A small multi-label image tagger, trained from scratch.
Data: trained on rendered dice on a table, 145000 training examples, 90.4 epochs.
Rows from block 5 of a small multi-label image tagger, named by matrix and row number. Rows with one number belong to one channel. Each number is 128 + 32 x the weight over its row's rms, rounded and kept within 0 to 255. All counts start at 0. After the name is the row's rms in percent of the matrix's.
Before each channel's rows are labels from the 100 images, of 14848, where the channel reaches its highest value: "strongest on" is what is common among them; "colour at peak" is the nearest of a few named colours to the mean colour under the peak. Only what is clearly more common there than usual is listed. The data: rendered dice on a table.
# sq0: squeeze pointwise conv (model.blocks.5.sq.0.weight, 64x256x1x1), inputs 0-127
# e10: expand pointwise conv (model.blocks.5.e1.0.weight, 128x64x1x1, transposed), outputs 0-127
# e30: expand 3x3 conv (model.blocks.5.e3.0.weight, 128x64x3x3, transposed, each kernel summed), outputs 0-127

strongest on: five on top; yellow die
colour at peak: green
sq0.57 103 [102 138 141 118 125  93  90 101  86 115 145 109 129  96 108  92 152 121 106 121 191  97 131 105 108 106 124 123  94 118 123 101 114 112  81 116 107 132 107  95 136 100 171 110 129 177 131 127 115 124 122 128 118  89 102 116 128 114 148 225 123  90  99 142 111  84 131 132 143 141 131 103  88 129 101  90 120 114 116  43 135 113 135 127 143 129 142 142 103 100 118 128  97 128 135 100 129 126 132 131 133 159 123 116  89 109 133 124 101 108  80 125 135 128 112 174 118 122 128 123 124 117 124 152 105 117  91 125]
e10.57 142 [ 82  84 116 104 123 168 126 102 117 112 171 114  73 114 121  87 124 111 131 100 153 116  86 115 118 125 118 127 131 100 128 114  75 117  85 255 126  67 116 127 125  83 113  79 119 128 125 126 119 183  92 138  95 166 175  99 146 111 131 139 169  95 119 166 114 122 124 131 111 194 108 142 121 115 120 103 130 128 115 115 124 116 116 130 153 110 128 117  91 126 128 108 105 255 116 119 132 112 209 112 115 124 122 112 125 103  81 127 112  89 115  84 130 108 159 115 118 107  97 110 140 100 105 104 161 134  99  87]
e30.57 109 [142  65 129 107  67 115 124  39 165 101  49  96  99 140 157 156 158 106  51  42 132 130 153 124  97 107 107 118 102  80  89 118 109 136 109 106  82 127 119 117 124 121 119 124  93 123  85 129  95 108  87  98  95 109  91 135  92 106 113 117  54  67 113 119 129  51 108  79 137 107  76  75 144 179  91 119  67  98  82 119 137 136 119 145 116  84  94 103 127  47 114 109  99 123 112 101 134  87 165 134  88 114 113 127 103  96 126 126 134 149  81 143 129 103 127 104 128 132  99 139  98 114  93 102 111 117 101 135]

strongest on: four on top; yellow die
colour at peak: yellow
sq0.40 106 [104  82  69 171 120 134 110 112 105 116  93  92 150 103 166 123 163 123 107 145 103 119  86 151 125  93 128 113  83 129 132 108  99 139 122 129  45 136 101 141 114 159 181  89 132 165  73 134 104 137 120 102 130 140 107  88 126 148 127 117 117 107  92  72  86 107 117 118 147 123 180 110  72 137 134 113 100  86  86  81 127 115 132  60 129 127 117 133  88 126 144 129  61  90 106 123 182 128 120  74  99 162 134 132 107 170  98 106  89 121  99 133 124 138 182 177 113 105 118 124 136 128 145 179 169 120 100 113]
e10.40 072 [106 140  92  93  99 188 127  67 100  93 184 140  71  82 103 130 150 143 136  63 108 114 115 116  90 133 123 141 125  81 121 107  43 103 105 118 124  52 131 123 143 193  95  11 127 146 111 100 104  92  70 122 184 110 186 116 134 109  79 123 128  94 124 132 142  98 154  74 113 179 125 125 135 109  73 105 114 144 136 113 134 104 114 165 116 104 139 115  66 128 128 100  95 135 115 114 180 116  95 135 169 124 142  84 135 102 100  94 128  97 136 114  75  95 109 107 118 110 195 113 131 152 106 110 104 126  85 112]
e30.40 101 [120  39 118  85 167  84 121 141 129  89 139  70 144 126 140 119 127 119  87  68 117  90 104 103 145 106  96 135 118  68 118 125  85 127  94  79  57 143 109 170  98 131 109 130  86 118 121  92 106 136  89  91 117  98  82 167  48 145 135 100 138 120  98  74 108  95 127  95 146 101  65  96 121 136 101 119  78  69  76 122 122 147 138 118 137 136  67 109 107 154 110 100  74 108 140  78 107  66 122  95 119  85 100 133  82  98  51 119 146 136 100 151  92 109 130 123 116 105 104 110  84 119 101  85  90 132  82 120]

strongest on: five on top; white die
colour at peak: pink
sq0.7 093 [113 255 221 142 102 145 103 100  91 149 210 115 127  78 127  94  71 120 120 154 159 105 122 144  93 117 127  94 131 116 139 146 128 120 122 126 136 109  81 104 241 150  85 140  95 115 135 136 131 127 187 202  64 107 108 124 129 118 126 211 100 118  76 226 126 115 130 117 123 130 111 144  95 156 136 111 158 153 118 106 139 146 147 114 157 113 138 135 113  84 121 127 121 144 131 111 143 122 127 124 128  95 126 148 131 127 126 111 115 131 128 123 180 148 118  79 133 124 133 120 118 110 111  89 131 121 129 134]
e10.7 082 [101  91 112 118 140 131 127 107 153 134 122 140  84  96 193  93 115 115 102  68 197 122 100 107  94 122 146 111 135  86 119 103  38 152  86 149 124 139 140 125 126  74 114 115 119 124  78 117 129 208  75 111  86 208 135 133 118 147 144 140 111  88 106 198 135 149 130 145 162 183  89 113 121 128 152 112 139 118 152 122 126 127 162 125 201 115 130 132  65 113 128 111 120 159 130 150 113 150 196  98 121 120 144 101 118  82  58 128 169 122 125  64 142 105 201 115  94 131  94 120 118 102 113 130 206 101 116  80]
e30.7 107 [104  79 114 102  52  94 101  76 165  98  68 100 101 102 145 149 161  92  98  94  91  95 153 112 125 109 113 116  66 112 160 117 115  98  96  90  99 118 144  96 123  73  87 127  86 128 101 129  94 123 103 135 107 103  94 123 103 120  89 135  71  77  93 100 159  73 118 121 131 116 104 111 143 163  95 136  67  86  91 120 106  91 114 158 101  84  93  95 124  70 111  80  85  77 102  73  99  83 131 101  67  71  92 142 107 119 127  93 112 106  67 160 146 105 117 116  78 127 115  91  97 119  99  98 107  76 120 136]

strongest on: grey die; dice: three
colour at peak: brown
sq0.26 105 [ 91 108 118 132 104 129  91 120  79  89  97 112  82 134  92 108  93  87  77 154  71 102 106 153 109 123 126 108 126 121  99 109 121 103 112 114 129 118 137  97 130 116  74 123  70 100 138 123 156 130 151 114  95 151 157 139 128 100 100 135  31 132 128 131 135 115 123  98  76 116  92 133 117 100 125 146 135  79 139  98 103 132 127  93  66 107  94 120 171 112 131 127 161 117  95  92  71 131  76  82 118 103 100 142 139 157  78 132 130 120 105 120 110 136  78 139 127 153 114 128 128  99  82  83 111 138 131 123]
e10.26 084 [126 171 123 107 147 113 130 155 128  80  99 158 110 130  82  92 119  91 141 105  95 127  74 127 123 131 208 114 154 118 135 141 124 113  89  77 132  66  92 136 106  71 123 169 124  99 135 147 130  93 167 117  23  79 123  97 110  86 145 157  66 126 130 112 115 131 115 117 236 141 110 115 121 171 142 121 175 146 175 168 126 173 123 153  78  99 182 111 112 151 130 143  95  89 137 115 104 233  83 130 147 128 158 115 144 164  94 171 120 124 125 132 123 155  84 133 150 137  76 150 132 129 128  90 112 108 123  79]
e30.26 114 [ 86 111  79 133  70 164 111  72  93 118  47 127  93 103 111 182 191 188 109 134  93 119 136 187 102 144 149 117  99 108  75 134 124  75 128  98 117 117 156 141 144 126 108 154 117 128 160 174  76 100 185 120 102 114 132 178 149 130 157 139  66  39 100  81 168 102 127 137 169 154 138 109 144 156 104 164 112 135  76 136 107 131 145 106 141 141 143 110 129  81 112  69 117  94 128  72 103 158 142  98 104  94 140  98 115 131 148 117 214 131 132 205 170 141 119 141 110 136 146 127  89 119 114 100 118  80 138 146]

strongest on: four on top; yellow die
colour at peak: yellow
sq0.3 099 [115 100 123 114 147 121 129 112 121 121  99 100 147 143 113 111 113 121 139 155 158  90 128 113 134 133 128 118  84 111 135 110 113 126 118 123 105 151 134 101 141  90 255  90 109 207  94 122 104 137 141 150 165 108 125 138 128  90 126 115 140 112 134 113 122 118 128 129 172 129 108 131 127 117 108 132 122  98 133 103 121 132 140 112 118 111 122 146 109 128 124 126  99 103 126 117 113 140 121 105  93 255 108 133 108 106 132 112 119 138 119 118 124 118  90 101 122  91 126 132 145 154 126 251 117 109 116 135]
e10.3 097 [ 98  99 100 110 105 255 125  86 129 117 239 120 129 130  72 103 114 130 112  87  86 126  86 124 113 130 116 124 113  99 117 116  63 135  88 174 121  89 128 131 104 100  94  43 119 126 150 117 127  95  84 116 128  84 236  98  71 114 134 116 189 102 122 105 117 135 114 104  90 156 103  62 126 126 149  94 129 122 107 126 130 133 134 142  94  92 108  84 123 107 112 111 104 168 127 137 113  98 129 133 103 124 141 111 104 112 109 109 124  94 128  93 128 121  99 116 119 100 121 110 111  92  75 101  90  96  98  80]
e30.3 110 [126  54 117 136 107  86 119  69 133 119  95 117 106 142 174 161 144 105  93  61 169 132 113 148  73  90 115 140 145  54  85 122  94 137 142 144  63  98 141 138  92 142 135 138 121 110 116  97 115 113 100  99  69 118  87 101  70  61  98 109  87  87 133 118 128  80  69 116 134  88  70 111 117 153 110 146  72  86  59  87 162 141 151  85  99  82  97  88 107  81 143 130 131 144  92 137 109 125 148 137 108 142 110  96 116  88 115 130 133 158  95  69 161  63 106 111 153 133 114 122  99  92 108  87 110 138  98 169]

strongest on: teal die
colour at peak: green
sq0.31 096 [142  92 174 129 139 157 157 159 194 110 116 145 181 156  87 139  65 163 125 166 102 126 140 157 127 165 133 169 136 125 120 122  98 113 100 121  93 103 153 109 152 146  96 139 159  67 139 137 154  49 132 166  98 125 131 160 129 112 149  96 176 151 122 154  98  93 107 140 115 132 111 105 141 137  73  87 148 117 155 125 138 157 103 156 110 106 179 112 152 129 128 127  80 129 155 140 153 120 149 173 136  83 134 115 145 109 157  98 129 177 111 100 130 123 140 116 104 157 144 127  46 117 104 188 104 124 145 172]
e10.31 113 [133 103  96 120 150 124 128  86  83 130 124 127 136 121 127 150  89 145 198 112  88 156 155 124 177  49 162 129  61 161 100  92 142  77 126 129 122 134 111  47 114 117 152 106 150 141 125  77 125 110 125 197 135 110 146 106 145 130 100 120 117  98  64 107  92  83  95  92 147 141 166 146 163  81 103 116 135 139 145  91 169  92  81  87  95 122 131 119 131  82  98 109 120 130  81 101 119 145 136 163 128 127 112 166  87  84 130 134  76  75  79  89  97  60  91 152  84  83 121 103 194 142 123 101  83 188 157 157]
e30.31 108 [114 105 121  96 137 110 125 146 126 106 160 126  63 148 157 137 104 100 105 112 140 145  96 138  92 206 111  98 153 105 106 122 117 133 112 110 106 103 138 119  98 121 112  94  92 124 227 107 123 106  66 116 107 134 102 103 117 107  66 106 145 146 127  90 126 133 109 130 132 109  76 147  65 126 112 181  80 125 126 107 107  60 138  96  61  92 105  50  50 120 107 116 118 123  66 130 100 115 144 123 132 137  88  91  98 107 111 128 126 167 147 111 109  38  96 161 128  88 223 121  97 117 120  99  92 156  89 101]

strongest on: four on top; red die; total: 4
colour at peak: red; blue
sq0.28 103 [ 91  71 123 120 144 114 101 100  88 111  79 114 141  97 108 121 161 122 104  90 128 116 107  98 121 108 117 115 116 130 118  99  94 111  82 110 163 146  93 100 109  92 168  81 114 153  96 121  99 128 128 104 138 117 123  82 127 107 146 125 119 100  82 121 109 108 109 148 140 132 138 119 133  98 120 102 118  98 125  49 100 120 147 100 130 121 125 108 136 111  93 128 117 114  79  96 117 123 115  90 116 152 101 112  86 130  90 140 110 118  81 110  94 100  88 182 122 107 126 126 127 130 128 167 127 105  82 133]
e10.28 090 [102  67  95 169 119 188 126  80  98  82 191  96  87 115  99  83 134 102 120  75 105 127 101 125 110 115 107 139 122 101 124 121  86 105 104 176 130  61 126 115  93 100 103 112 129 119 129 100  87 112 101 128 106  92 203  93 245  91 110 120 204 110 109 146 101 111 118 102 101 131 115 239 116  95 119 101 121 120  95 105 122 115 113 140 107 176  84  93 108  89 137  98 162 178 117 131  99  84 134 109 109 128 125  81 112 107  93  95 138 122 111 112 114  93 120 122 129 117  67 115 134 122 113 105 115  93  98  92]
e30.28 074 [153 133 141 109  89  94  99  70 130 112 124  81  93 104 133 181 165 150  55 108 165 164 145 134  41  91  78 108 121 108 119 128 118 122  87 113 147  97  73 136 115 158 139 120 133 111 110 103  75  96  75 108 110 114 167 158 114  38  86  53 125 106 161 165 113 115 128  83 120 130  26  90 142 168 116 103 113  72 117 134  84 101 103  84  81 125 120  86 113  81  98 147 129 150  57 149 135 117 111 133 136 137 140  86 109 105 148 123 138 140 102 140 108  61 142 135 110 102 103 146 112 111 102 144 132 126  98 168]

strongest on: three on top; white die
colour at peak: pink
sq0.42 095 [115 116 110 136 181  77 113 196 166 103 165  97 114 197 129  73 105 127 155 107 108  80 166  93 108  93 124 185 101  97 107 113 112 108 127 123 105 103 170 109 117 151 124 123 112 114 168 124 136 123 125 107 108  96 104 134 127 140 114 112 128 127 208 120 128 125 129 114 100 143 128 121 163 131 130  99 135 121  86 156 137 112 119 183  80 123 145 112 162 119 131 128 118 105 226 114 128 139 130 187 135 122 107 145 130 125 226 135 119 122 122 134 110 137 146 114 104 118 119 122 121  93 142 128  94 113 137 124]
e10.42 076 [ 50 129  83 140 127 106 128  89 117  70 115 120  42  85 109 183 141 149 110 131 115  91 186 106 136 129 129 114  85 127 111 104  68 109 189 106 125  66 129 129 122 166 103  87  91 115  81 137 141 113 108 123 191 122 105 118 126  79 142 116  85  67 125 127 145 111 146 113 120 119 100 120 121 119 136 102 151  95 169 121 126 134 123 121 147 138 106 125  17 147 114  85 130 118 102 113 131  91  97 153  91 123 139 125 108  95  59 115 109  93 127  35 122 101 131 111 133  69 195  98 124 113 105 110 117 100  90 191]
e30.42 117 [104  87 109 115 119  70  85 126 113  88 125 107  99 139 148 122 162  92  80  55  81 116 112  99 160 114 140  96 130  79  60 109  90  88  66  83  90 107 126 133  80  85 105 136  90 100 139  97  83  87 126  86 166 113  93 110  92 167 122  94 135 125  87  71 145  68 115 144 184  90  88 110 129  96 111 128  80 132 115  86  89  89 136 101 106 159  87  94 100 129 110  86 103  98 113  78 107  91 100 130 109  80  97  89  96 114  74 134 111 119 112 150 107 109  92 143  76  82 125 144 113  83 110  88  99  85 110 123]

strongest on: yellow die
colour at peak: brown
sq0.21 099 [121  90 117  99 131 182 104 158  98  86  81 128  84 143  96 105 116 101 111 107  86 134 123 145 125 139 132 141 129 116 101  83 132 101 164 125 135 119 194  72 122 203 133 118  89 112 131 130 201 163 126 124 105 127 116 169 128 112 153 122  87 116 146  77 125  85  92 167 107 130  83 103 151  93  94 106 247 139 156 128  53 113 109  92 101  45 114 113 165 150  71 128 150  71 108 120  76 141  90 136 102 158 104  90 236 205 107 124 136 116 110 107  44  94  75 133 145 173  65 134 159  85 106 108  66 133 255 100]
e10.21 136 [114 141 139 124 132 122 128 146 131 108 110  81 100 119  89 118 213 103 107  95  88  82 107 131 111 243 113  97 175 102 147 150 115 139 113 109 128  79  96 240  87  89  91 135  87 103 110  93 119 110 110 139  74 111 118 118 127 112 103 146  86 117  98 117  96  94  90 110 100 134  96 129 114 132  97 113  88 121 101 129 118 130 103 146 107 126  90  90 112  82 144 134  99 101 110 117  87 156 108  97 114 127  92  95  94 128 110  99  94  76 247 101  97 125 106  83  93 191 126 121 134 168  98 116 134 105  98 109]
e30.21 071 [111 121 135 159 103 130  97 112  84 128  70 127 138 101  94 135 112 113 138 126  98  98 105  89 112 183 212 144 122  94  95 130 118 141 108 122  95  96 185 126  98 127  90 206 103 149 124 149 113 113 136  98 117  48 102 115 106 120 113  89  79  85 105 123  55  75 102 109 130  92 148  54 140 135  96 183  69 104  79  78 125 121 128  97 124 111  77 133 132 128 116  74 123 125 120  92 116 131 170  56 120 139 117 100 143 115  78 116 189 154  88 152 146 135  72 119 162 165 147 114  89  74 130  81  87 117 109 138]

strongest on: four on top; total: 4
colour at peak: blue
sq0.9 103 [114 103 119 179 135  99 117 119 114 118 100 111 132 130 140  96 151 149 129 110  89 103  98 117 136  97 133 124  77 139 114 104  93 100 121 133 107 140 112 128 113 144 125 115 109  45 105 114 120 113 117 101 137 168 176 116 127 160 138 122 138 101 133 105  83 127 108 131 133 126 145 115 124 102 207  94 121  89  88 121 137 124 202 117 131 121 113  75 129 157 130 130  93 135 109 129 172 109 134 104 123 108 145 115 120 178  95 112 102  97 121 133  87 189 155 175  99 123 102 121 115 135 160 132 134 126 113 141]
e10.9 077 [136 100 100  92 119 135 125  99  82 121 144 110 158 112 114  62 148 119 138  35 108 132 130 121  99 125 121 120 116  89 116 115  77  90  89 115 125 128 146 127 146 202 119  37 141 116 137 110 111  77  86 114 186  85 138 122 252 128 103 130 136 183 111 133 141 114 116  91 111 162 133 255 121 136  74  92 116 134 128 133 110 138 116 140 110 100  99  53 147  93 122 103  94 121 108 139 140 121  97 118 124 125 130  99 127 127 145 131 127 123 133 134 130 146 107 110  84  89 185 121 140 125  70 118 106 100  88  79]
e30.9 079 [165  52 155  90 158 100 129 137 125  80 125  71 131 148 137  88  97 150 116  74 101  87  76  79 162 128 120 156 147  62 131 121  97 120  98  71  71 121  75 121 106 124  98 145  85 121 104  77 108 153 101 114 114 133  87 127  45 162 135 105 146 116  84  97 106 104 111 137 179 105 126 111  92 129  87 121  78  89  72 121 140 117 141  98 131 142  53  98 116 184 101 111  90  99 128  93 132  68 164 113 146  99 117 129  98  98  56 141 170 155 121 141 119 108 112 166 120 116 105 140  99 169 134  76 105 142  73 148]

strongest on: yellow die
colour at peak: brown
sq0.45 091 [121  87 127  83 125 181 103 175  77  91  82 104 103 154 108 104 125 115 101  96 101 152 129 134 137 136 123 146 111 110 100  82 124  97 186 119  95 112 169  87 105 225 130 121  98 104 128 147 182 170 124 122  99 117 117 162 127  99 188 120  74 107 147 102 117  93 102 202 103 132  85 117 146  74  79 109 224 141 158 141  72  87  82 108 112  36 112 112 142 160  83 126 125  92 109 127  83 141 112 133 104 165 118  98 210 163 101 128 121 109 119 103  66  97  77 130 157 158  48 133 166  94  93 107  84 133 245  71]
e10.45 122 [127 135 158 106 139 130 129 156 150 136 123  70 102 119 116 123 178 108 107 100  97  90 126 127 118 255 120  95 165 111 171 196 105 161 126 128 128  98 110 255 105 111  74 119  98 102 105 106 125 123 118 152 103 122 130 137 129 134  95 157 109 128 109 112  94 109  93 113  94 130  98 132 106 129  94 107  81 134  96 126 109 126 119 160 121 111  99  91 121  84 179 125  91 116 114 128 104 151 132 100 105 127  83  97 127 129 119 110 113  79 200  97 108 121 115  99 116 167 132 118 150 150  96 134 144 110 110 129]
e30.45 067 [137 143 122 145 132 102  97 146 106 113 133 114 146 108 102 102  64  92 118 122  95 115  84  22 134 155 224 105 120 105 104 125 104 145  98 133 116 110 180 124 104 108 114 211 112 157  90 133 116 109  94 102 156  81 104  91 109 128 111  79 120 136 124 144   6  81 142  92  92  80 125  74 145 100 100 184  74 107 136 105 127 122  96  96 115 121 100 141 137 150 106 101 120 124 124 127 119 112 158  72 140 136 104  90 141 110  88 118 144 144  85 133  82 135  79  65 156 144 119 119 125  82 104 112  82 130 101  89]

strongest on: three on top; blue die; red die
colour at peak: blue
sq0.46 092 [133  87 123 164 255 113 131 135 120 118  96 141 104 159 128 119 112 134 111 106 144 111 218 120  82 141 132 114 143 100 118  94 112 109 119 124 123  93 154 109 119 136 112 130 131 160 255 120 147 113 124 131 102 136 109 144 125 149 108 129 146 122 165 118 157 130 135 122 107 139 100 141  93 126 154 132 147 110 125 142 111 101 160 152 143 119 142 156  78 100 122 128 155 120 116 134 125 106 117 155 127 106 124 128 142 145 116 131 119 112 115 116 133 114 141  91  94 126 118 128 116  79 122 112  82 119 144 105]
e10.46 062 [ 75 130  83  96 138 126 127  93 118  91  91 128  39 134  75 160 129 108 109 123 105  98 173 119 138 129 125 145  79 133  92  79  78 127 168  88 123  78 129 121 117 125 103  84  79 132  60 110 140  90  34 115 148 109  91 113 123  99 112 128  75 112 116 144 128 129 132 116  82 105  77 127 115 153 105  73 116 108 140 127 119 106 139 114 148  98 104  91  49 117  85 166  77 108 126 138 132 112  87 144  71 121 115 152 114  84  39 110 137  68 129 113 120  93 144 129 116  98 172  92 144 122  57 104 112 136  93 167]
e30.46 146 [ 95  80  88 120 146 121  96 149 111  98 127 110 142 106 122  57 115  84  99  96  66 110 102  69 167  67 103 111 138  89 110 120 107  98  87  77  89 132  73 139  82 121  83  85  94 109  78  76  90 113 113  93 160 108  80 128  74 162 160 100 141 137  71  72  78  82 107 118 144  85 111 105  89  94 109  59  97  95 114  89 113 142 132 116 153 159  93 134 140 145 120  66 113 114 150  50 106 110 120 101 142  89 108 105  93 117  89 124 107 120 113 143  97 144  92 108 114 102  99 105 110  88 121  93 107  76 112 133]

strongest on: four on top; red die; blue die; total: 4
colour at peak: blue; red
sq0.0 096 [110 101 148 106 119  89  97 126 113  98 116 128 152 130 157 119 255 130 116 159 118 124  94 130 141 162 115 112  58 121  95  89  91 136 146 115  84 122 135 111 111 133 102 132 145  77  96 117 146 115 143 126 160 133 136 118 127 140 130 126 123 143  96 148 161 148 137 128 100 127 150  91  68 102 118 134 122 135 169 136 152 128  96 106 165 121 135  95  76 162 127 125  63 131 107 114 128 100 130  87 118 108 126 159 127  90 116 146 115 125 153 105 109 123 141 210  57 133 104 132 116 169 118 107 164 122 131 136]
e10.0 074 [169  71 103 115  96 140 124  77 140 200 147 129 151 134  76  66 108 128 118  65  98 101  59 102 117 122 130 109  93 116 108  84  93 133  69 140 125 148 139 123 125 155  88  47  98 123 119 127 126 101  58 133 152  79 150 112 180 193 121 118 148 115 118  91 136 130 155  65  99 158  91 175 119 128 132  73 121 138 136 120 122 121 129 150  69 107 117  51 161 132 129 147 110 144 116 144 119 100 125 121  94 124 120 114 120 117 175 123 124  85 103  98 146 141  69 127 100  77  91 109 137  70  78 110  72 119  66  81]
e30.0 120 [102  65 119 104 129 125 134 105 156  88  92 103 170 159 158 127 147 137  97 130 163  93 140  83  62  64  96 115 106  79 128 121 129 156 118 108  64 110  45  97  94 156  90  99 100  90  77 107 123 148 121 116  62 128  93 113  78  73 157 119  93 102 100  83  40 122 104 121 171 113  79  80 124 148  87  61  85  99  63 118 143 150 129 130 154  85  72 131 160 124 125 141 123 145 139 139 143 108 157 124 117 140 112 110 119  89 124 107 164 154 124  92 149 138 115 152 156 105  63 130  90 134 110  87 105 157 100 163]

strongest on: four on top; blue die; red die; total: 4
colour at peak: blue
sq0.61 094 [120 120 139  93 141  87 121 124  98 131 118 109  84 126 112 139 169 139  98 121 121 154  86 130 128 140 119 114 134 134 126 106  97 147  99 123 134 104 129 130 138  93 122  73 114  93  88 117  92 114 137 134 144 117 143 119 128 124 126 149 139 115 123 154 119 128 135 121 137 131 115 107 136  94  95 135 159 101 151  77 118 133 105 123 147 128 109  77 122 118 134 128 128 128  97 122  71 113 107 104 118 115 149 107 130  96 110 158 112 117 103  87 111 119 112 190 111 138 110 121 124 115 158 112 176 139 108 127]
e10.61 088 [116 127 132 152 126 132 127 103  97 108 138 121  87 123 138  97 135 156 150 101 110 134 114 120 120 132 112 122 104 105 145 114  88 126 113 134 127 101 131 124 105 102 140 111 146 129 124 115 152 107  92 150 136  99 144 121 255 109 112 141 143 117 100 121 111 146 138 106 149 137 106 255 125 103  99 102 127 143 106 113 124 141 133 127 109 155 128 121 117  84 154 129 147 139 128 120 109 127 116 110 118 126 141 121 125 121 113 129 160 120 129  96 116 140 109 124 139 154 119 119 155 135 111 130  99 145  96 105]
e30.61 050 [203 120 153  86 135 126 128  88 109 114 121  74  93 104  98 144 146 166  63  54 110 184 137 140 129 132 133 132 143 117 103 122 107 142 119 131 142 113 110 119 145 148 141 146 121 145 114 114  79 122 105  99 141 125 122 187  98 134 128 130 145 134 128 147  87  85 166  99 116 114  93 115 193 160  85 102 103  66 143 166 177  85 134  84  78 232  99 132  99 157  80 135 117 146  78 122 166  76 202 125 165 116 125  97 109  86 125 122 207 188 132 155 112 117 114 169 153  83 110 181 120 132 126 136 129 141  83 170]

strongest on: four on top; blue die; total: 4
colour at peak: blue
sq0.54 103 [119 135 135 119 126 103 119 120 111 146 137 113 134 128 137 112 147 104 109 117 123 107 135 149 126 120 124 123  91 122 138 123  98 119 109 129 135 126 137 109 115 116 132 149 129 107 115 116 129 116 129 119 126 102 125 117 128  88 137 155 143 115 134 129  98 109 115 134 152 120 120 119 118 121 120 111 127 114 118 131 140 119 106 146 130 138  97 101 130 203 123 128  91 127 133 130 129 104 125 148 102 117 123 123 127  84 135 129 127 130 114 102 101 111 114 173 109 125 117 123 119 129 130 137 128 115 121 134]
e10.54 095 [ 53  98 102 113 115 157 125  85 101  58 161 106  55 107 147  57 134 104 119  67 130 119 114 112 112 133 135  94  92  97 119 101  56 117  65 151 125 101 119 132 124  64  98  66 117 101 120 103 124 125  73 132  59 127 154 142 179  63 120 122 142 101  98 151 118 127 108  96 142 184  84 176 117 120 121  76 112 120 123 124 120 127 124 111 135 102 100 103  69 105 123 103  96 149 111 120 113 109 188 103 101 122 122 103 113 101  60 116 108 117 134  51 116 129 134 111 116  93  82 118 135 104  76 142 128 124  92  59]
e30.54 125 [135 107 145 101  40 109 120  41 146 116  25  85 105 148 166 123 173 140 108  42 112 122 134 105 113 115 111 102 108  97  74 118 106 132 116  98 116 112  99 117 107 112  97 121  94 115  88 133 104  93 119  97 113 137 126 129 107 118 128 117  33  54 122 125 117  60 117 124 180 123 135  76 131 157  77 139  76  98 101 137 132 131  92 132 133  68 114  93 124  32 127 111 108 111 114  79 132  98 155 122  62 111 116 111 105  99 110 123 146 140 103 136 154 114 123 137 117 121 103 133  92 127 108 117  96 107  95 177]

strongest on: yellow die
colour at peak: brown
sq0.49 082 [ 69 127 121  73 137 151  65 146  89 112 118  98 117 198 107 150 126 116  95  98 116 219 121  81 114 103 126 142 162 113 107 103 130 157 253 142 135 129 114  99 108 133 126 138 151 107 136 131 136 208 138 152 119  92 119 115 128 107 180 128 118  79 173 108 130 101 119 157 118 134 171 121 203 167 133 113 143 136 146 151 168  93  97 160 147  68 113  89 100 141 118 129 129 115 128  85  97 137  95  90 120 181 114 105 138 101 107 134  89  71 134 117 171 112 138 116 169  67  72 128 203 121  86 115 107 125 143  88]
e10.49 129 [133 118 182 111 135 119 128 139 160 149 125  71 102 117 100 130  97 109 151  88  85  65 124 119 113 157 139 175 101 114 176 163 103 179 108 143 127  98 108 161 154 105  82 114  71 170 111 112 126 101 115 102  96 107 128 137 133 143  73 233 112  96 100 116 155 147 158 111  88 128 148 124 158 120  91 149  83 137 155 119 159 117 157 255 108 107 155  98 105  79 171 116 150 111 149 133 155  92 113  98 161 128  89 105 109 121 105 158 158  74 122 116 113 130 112  76 115  97 118 121 106  72 165 136 152 149  78 127]
e30.49 094 [114 134  62 125 109  75  98 117  93  86 107 121 122  85 108 117 103 125  93 138 127 109  90   0 125  79 212 121  96 106 115 123 113 131  76 128 114 107 168 111 123  88 139 205 108 113  55  87 104 128 104 100 107 111 121 106 107 114 119 150 110 111 139 124  47 126 128  94  95  86 112  99 163 108  86 152 114 114 120  77 137 115  79 122 104 105 104 100 122 135 105 144 115 105 118 125 115 116 138  82 105 120  96 104 129 104 112 109 106 127  85 137  81  99  77  98 143 108  46 109 130  81  90 106 130 121  97  76]